Rows from block 5 of a small CTC image transcriber, named by matrix and row number. Rows with one number belong to one neuron. Each number is 500 + 40 x the weight over its row's rms, rounded and kept within 0 to 999. All counts start at 0. Numbers have three digits each. After the name is the row's rms in percent of the matrix's.
After each neuron's rows are labels from the 100 images, of 14976, where the neuron reaches its highest value: "place" is the part of the image that holds the peak; "strongest on" is what is common among them. Only what is clearly more common there than usual is listed. The data: numbers of one to four digits printed on busy colour backdrops. In brackets: how many of the 100, against the usual share in percent.
# fc1: MLP up (model.blocks.5.mlp.fc1.weight, 1024x256), inputs 156-207
# fc2: MLP down (model.blocks.5.mlp.fc2.weight, 256x1024, transposed), outputs 156-207

fc1.127 106:500492484482596553568497522509494461516501497543440491461510414490505468465483530480535533510596501483535494459478501420458471552425453454472425520518447485
fc2.127 108:513500561470515417451510528500432463509448521513466488522446510527500520526484458499494561425518538442529443505447464539514464560556550479445474460548493481
place: top left (48 vs 14.1); bottom left (47 vs 14.1)
strongest on: length: four (74 vs 25.2)

fc1.79 065:518544497481543471436555535540475505428453536529474496486448464494505475458463493508467511431502513488512514475530526499458457496441474488448505521452447486
fc2.79 065:528437533513482460482452500470445478522487468485425525472476562502491500475427515561479506525447544511568479556496405507516466557486557536481423450498460492
place: bottom left (56 vs 14.1); bottom centre (27 vs 9.4)
strongest on: on a plate (80 vs 40.3); length: four (70 vs 25.2)

fc1.482 084:560471525439517489510460499468467507548427536387470426485508499431419412538504490507536571442490549552513441466447585505497506508476452509535468467521505516
fc2.482 087:564473536448431549520529523487540486498495429513496503499510489526494492467425522587456444500519556428442477453567376504504463479552606501526488527503521490
place: middle right (73 vs 9.4)
strongest on: on a plate (69 vs 40.3)

fc1.750 071:546529510520476484490450415452476476498568513529475478518568523511481549517576566528448443492501526544539482459512510557522470492533427535487515509502491519
fc2.750 069:458514496493464479496545517585543462496443476448493496433487484521516515488443465536452456540545515538600498509523456502568530451495527528482489489486487492
place: bottom left (59 vs 14.1)
strongest on: length: three (52 vs 25)

fc1.138 094:448483472491465449478533536506482530580523540526541480424450506478486533528471528447561557526572504462496457517462540429480496478464483527460542543561468499
fc2.138 099:508524443492546529517524551512489479487484490531507502540474478509476467438573515560515482522460508469523521525480396595529518552523440465462520516551444471
place: bottom left (45 vs 14.1); bottom centre (26 vs 9.4)
strongest on: the digit 2 (78 vs 22.4); first digit: 2 (55 vs 9.3); last digit: 2 (27 vs 10.1)

fc1.283 125:500558537476521534438490542482488476491555525527449599532536545516483545530489438419543468457501401584559568524470533548452493477500433506462454577492426531
fc2.283 123:469510458470432549536557517459518547435476543487461576521484557541513532490519460534471531509496521449576557550485453527503533496434471488503478462474473583
place: middle left (47 vs 9.4); centre (29 vs 6.2)
strongest on: first digit: 0 (34 vs 9.8)

fc1.735 102:547520491458442438488556434542529509484473486490491509510519505478519542521511486580443537429503448472489482522465551458460483501521438460514561491416522575
fc2.735 116:502557572524550482508482510508573542478520503515497503473506517436473441538575508574558487477490505513497479510475511551522494594531516490464472538545520419
place: bottom right (54 vs 14.1)
strongest on: the digit 4 (53 vs 23); last digit: 4 (42 vs 10.1)

fc1.295 075:527597536477453467472469528479489456594469530462403489516507479397500509467529512539468539467485515559521544530530548450549477478542483531523530485511570480
fc2.295 070:499408454442541531548500507468537496477474502514579497606499462559504482553459480477548571533505495440527469536453525497481499531526438517511477440523467532
place: middle left (54 vs 9.4)
strongest on: length: four (79 vs 25.2); the digit 7 (64 vs 22.5); first digit: 7 (37 vs 9.9)

fc1.641 077:441462519497459471503511472496441515500538467520474553415452553479442502533537474545503470555534488494490528470479475472471553414502480554481507484474536467
fc2.641 078:567531496544557521555558516525505498488463485480521560525476553471523471523486562502481462510506558499413530568530446502494504513420519492514461542463498456
place: top centre (41 vs 9.4); centre (34 vs 6.2)
strongest on: length: one (72 vs 24.6); first digit: 4 (31 vs 10); last digit: 4 (28 vs 10.1); orange ink (25 vs 8.4)

fc1.344 099:493506513528510527517523533489563525500509497403520490571511492460481492530451480497548534457462479492485535492498506516524482552549512497517482487474492496
fc2.344 101:514524453513431470464537479449507492450470500567419492454564477491525477452518532525462555467512418522483490479551479469459481531494538531481440540544511513
place: centre (50 vs 6.2); middle right (48 vs 9.4)
strongest on: length: three (62 vs 25); the digit 8 (60 vs 23.3); the digit 9 (52 vs 22.3); last digit: 8 (29 vs 10.2)

fc1.467 091:488494429501524465540575523486557434479508543486495496469556502484508485498539523495391559457485519502583498451559476495486439513513541596563524510434428483
fc2.467 087:576538489523455450444490447519437508539441516517423493527503508515522541455509494456549532553452521449427498492569540469510493495528501569530471478496501448
place: middle right (50 vs 9.4); centre (40 vs 6.2)
strongest on: the digit 8 (71 vs 23.3); the digit 9 (46 vs 22.3); last digit: 8 (45 vs 10.2); first digit: 8 (35 vs 10.5)

fc1.71 100:483534453521512550449415534592480460499530502537477493525504481433469595533483586477485470567535479575473481486491436447452477518498542538497464447489439477
fc2.71 096:508400470514579432565461534538491489531553529490488501533465520510513591426467500498502482485517562492563533509526521564448553491469470460496489444547507526
place: bottom right (72 vs 14.1)
strongest on: length: four (68 vs 25.2); the digit 2 (55 vs 22.4); last digit: 2 (35 vs 10.1)

fc1.20 120:536535512515537505465444497418497509520557502528530481500544448521512534490532549528466470462515494464464462504539537546558532506498494463448542483477493549
fc2.20 118:485493547472533521512491476477562545497511537516531566534530480567464578462414462494492484556488428536467559467485505468466539449492467489517506467478430442
place: top centre (29 vs 9.4); middle left (26 vs 9.4)
strongest on: the digit 7 (87 vs 22.5); first digit: 7 (81 vs 9.9); length: two (51 vs 25.2); last digit: 7 (49 vs 9.9)

fc1.512 067:520516491421532458457431537528512510558479501473476502481522488498508517438511533568493491420530510480581479400561523468451482482511410533518589438498453524
fc2.512 066:493448489583502492478542496477495499556531514550530511547569531467517466521562506487482432580521504448486498493452480580531553488490497504491471547530542469
place: bottom left (50 vs 14.1); bottom centre (25 vs 9.4)
strongest on: the digit 2 (69 vs 22.4); length: four (59 vs 25.2); first digit: 2 (35 vs 9.3)

fc1.156 104:483475438445523481436469490465457440497509494541445442521498432564480474459547477439501465473552542569439531479544541469468545483514534563439504506509453589
fc2.156 109:521499522467503456428511461452469495453499517470547493438513440499506488407492459464403532455523399503498553448539518507548489631414485529560507481548494498
place: top centre (29 vs 9.4); middle left (28 vs 9.4)
strongest on: first digit: 0 (33 vs 9.8); last digit: 0 (28 vs 9.9); orange ink (25 vs 8.4)

fc1.725 116:462500501435529472552422516486569435584497532435478502450469523491494509447524431496585499459480488496463487549436528543427468504492524495508509482474481505
fc2.725 122:509530482529540505487538465465453479432474547522490500548433451475489506519501508470441502518548501510519487570462507520550478480484513488524537501490521507
place: bottom left (57 vs 14.1)
strongest on: the digit 6 (68 vs 22.9); first digit: 6 (36 vs 10.1); first digit: 0 (26 vs 9.8); yellow ink (25 vs 8.4)

fc1.505 103:429458438532472591493547455506419565507483466519475479447515538493505498571513473466541564482496534484502491615450545508500612419475463484562505471506520508
fc2.505 110:552500568503538543394570488504506498562482499444508557547524424565446464406495499474469477511527554502489421545408481464466498547519455512550562531507567557
place: top centre (84 vs 9.4)
strongest on: length: one (94 vs 24.6); red ink (29 vs 8.4); first digit: 0 (25 vs 9.8); last digit: 0 (25 vs 9.9)

fc1.764 069:447531463470496545476513538554451484542504467436538576561581461571447501503543569551474525569532509489485462431504502423568516465488489481534479485535517537
fc2.764 066:578453424499456398453502465488485476411543551498490437469433532434579529436461536504508504502518466468500525503522487471476475498555509494424593576539476402
place: top right (45 vs 14.1); top centre (30 vs 9.4)
strongest on: on a plate (91 vs 40.3)

fc1.317 067:532570532443626516507487450484481475457515531496497457463501478456485538497429492480527562544502499458423489478498470497554525468446555536447520511448473489
fc2.317 061:513500505449425499457531509464500517520566481515465559488542565532484490567498511536489417454510522474541463485505431429468501536561480491475530418523500543
place: top centre (28 vs 9.4)
strongest on: length: one (73 vs 24.6); on a plate (65 vs 40.3)

fc1.604 084:578500506500496557481484506549443440548550522501478577456450494482533469508496464446553488510484438495498425522495475471469465631487522516580480496456546420
fc2.604 082:544521487522475525544491540497436445450539466438547492554486434528501520442494499498460490473565436474450510472520490536525485572434493424547498546500502422
place: middle right (42 vs 9.4); centre (29 vs 6.2)
strongest on: length: four (96 vs 25.2); the digit 6 (68 vs 22.9); the digit 5 (53 vs 22.7)

fc1.95 149:505557501524492462499475458546557547542488444544477497570446515481534504533490580538501518494459421506458473458470610413440423471502510458492474550503488526
fc2.95 145:577461445466512484444426497515495519519517455452503488435513514509492426484452453513480476538475490555487546521479599463533487481516538530430479448567540505
place: middle right (36 vs 9.4); centre (29 vs 6.2)
strongest on: the digit 5 (92 vs 22.7); length: four (58 vs 25.2); last digit: 5 (44 vs 10.1); first digit: 5 (30 vs 9.9)

fc1.427 078:472515519474469498545460512512517472488520507474504470473426584497551437524483560482544532474492497471557539518480526486549446516450517534524459509560498493
fc2.427 075:487527446423458529484493522538534544504434518474487517466534557444502478481504478507481432400518529471442517445535489510510484519478505483464469517432499462
place: middle right (63 vs 9.4); centre (30 vs 6.2)
strongest on: last digit: 6 (26 vs 10.1)

fc1.479 101:515517466478467473475490456568520528497621525390540479522503516479503495506520541481543525643480484456485433437454531441482509557488528502457510485496475462
fc2.479 108:533542506451473528510480473512558524499520509513531517464505485451444502562526553508517488470459519505478481490498517522411534438473541503523495499507526564
place: bottom centre (37 vs 9.4); bottom right (37 vs 14.1)
strongest on: the digit 1 (62 vs 22.5); first digit: 1 (29 vs 10.1)

fc1.42 074:456489502522543463526505473426560484541523525600549521543478516495469494498539449422512505419528491633510494412483505488485480585494473507469456452477525510
fc2.42 075:535509527508493547480468540504454514484543461519572397427500533488483486522509460514527538598535547463473461480559478480492532468476502476491546467602434506
place: centre (49 vs 6.2); middle right (29 vs 9.4)
strongest on: the digit 5 (57 vs 22.7); last digit: 5 (32 vs 10.1); first digit: 5 (26 vs 9.9)

fc1.3 101:485446474487438478562553483449465535473502498544464495592486429415540573534585516433484490456492526546469556421567480501525452459535519521519477430508506525
fc2.3 104:505400473527503474510518467472487507510550466488546572571445506564483565502485491434613519515454490464504494443513523539467471496511502495492491495459458592
place: middle left (72 vs 9.4); centre (28 vs 6.2)
strongest on: the digit 0 (55 vs 22.6); first digit: 0 (53 vs 9.8); first digit: 6 (39 vs 10.1); last digit: 0 (25 vs 9.9)

fc1.669 141:437484429490501545508484503552458463472557529430504466503513475485563530536478584439524441533438471434517536544491499483524476483474470485527547501493496539
fc2.669 136:534528470475482424542520456529553503458593510462551484476495508494501520502533479541425500554521538545507466469525420582414459468503466402501589511508529436
place: middle left (42 vs 9.4); bottom centre (30 vs 9.4)
strongest on: the digit 5 (52 vs 22.7); first digit: 5 (41 vs 9.9)

fc1.723 090:474477532483469510523505509479443458529483461510535543491475568530534490413503492541455529451579478487491494528519502509570468496531493422519560507558538525
fc2.723 088:518551463550567468568484503509547467489471550492474474523466476415515519506474517507483486464509532430422515461443480518484529528531568482446489459415538486
place: top centre (34 vs 9.4)
strongest on: serif (53 vs 25.9)

fc1.659 115:528463494500461519447497525539482480511591473453553468513510515486590569548517528450465440517537398479504492434483443512442445527487514515577456560500512451
fc2.659 110:529538456480526558511466513484533587368591458462485452524426509521507540502504456519446517450450530525550461496533437489467498466457477473456517453554440482
place: bottom centre (37 vs 9.4)
strongest on: the digit 2 (63 vs 22.4); first digit: 2 (33 vs 9.3); blue ink (25 vs 8.3)

fc1.199 110:471534520521554528475488475503436543500421513443506607459535553498518485527471489522464481448474504516568515467476569488562527474480488510547471443540501542
fc2.199 113:519452546531502496520516560472505509521444557529478536573508595516504515533514462447530488519542537553570467508564435524427440510540506521495511499420529432
place: middle right (64 vs 9.4)
strongest on: the digit 6 (52 vs 22.9); last digit: 6 (27 vs 10.1)

fc1.529 089:552497509408496556530473470537394499498525472450450538584566441581554492516482543512446469460476453538460520475484455499469452529541441455505497498395419543
fc2.529 089:441525509539511493461503450434533470537466494432456455429450533503518521478468486492531503515517442461490503444489575486587525543511505522502485459504555495
place: middle left (81 vs 9.4)
strongest on: length: one (98 vs 24.6); first digit: 9 (28 vs 9.7); last digit: 9 (28 vs 9.9)

fc1.672 136:421478526433537443567531502457539541438474468461442483454477545532489509621430510447541449454443561521496544455500571503456527441549498495507537485411490566
fc2.672 134:535504533501446520525568452443471462436516504485426545574465471436473481428486519499416505555503437543537566472543486480567448523502509436486510468464541549
place: bottom left (35 vs 14.1); centre (26 vs 6.2)
strongest on: the digit 0 (78 vs 22.6); first digit: 0 (61 vs 9.8); last digit: 0 (39 vs 9.9)

fc1.393 109:529533453437530499430518487411496475481555455501445594555465533586497577475469445533578455481495465480435576538474501517483453534489385426472453523506528518
fc2.393 117:508553464444491521550534552452525475539494565533438484529478517471449443521509478456475532530538444511524477489530417513516572556490507531520504502443502523
place: bottom left (34 vs 14.1); bottom centre (25 vs 9.4)
strongest on: the digit 2 (56 vs 22.4); last digit: 2 (28 vs 10.1); pink ink (25 vs 8.7)

fc1.658 080:369531523495525513498495513525430440457574487439489443572464513478513502455443485514530491509484491427469584491448442464526457507480473487467547437503530547
fc2.658 078:496521499467528429521482539520521464539554489481546467506533460509519533474519559554487501589534589561499495572529465613529542511413464576491542504521461474
place: middle left (46 vs 9.4); centre (32 vs 6.2)
strongest on: length: four (78 vs 25.2); the digit 5 (62 vs 22.7)

fc1.326 133:449502466448579507583490490403493468448548525525509491399515524491547552560505473452457498480516550491501511552504521574554539550437457553535511508503442479
fc2.326 127:510429444505559495458569493509505592534535487439483538494590454448535488516464517524498518496513519532546489453504468422462508612483510510457402571497511533
place: middle left (48 vs 9.4)
strongest on: length: two (51 vs 25.2); the digit 9 (49 vs 22.3); first digit: 9 (43 vs 9.7)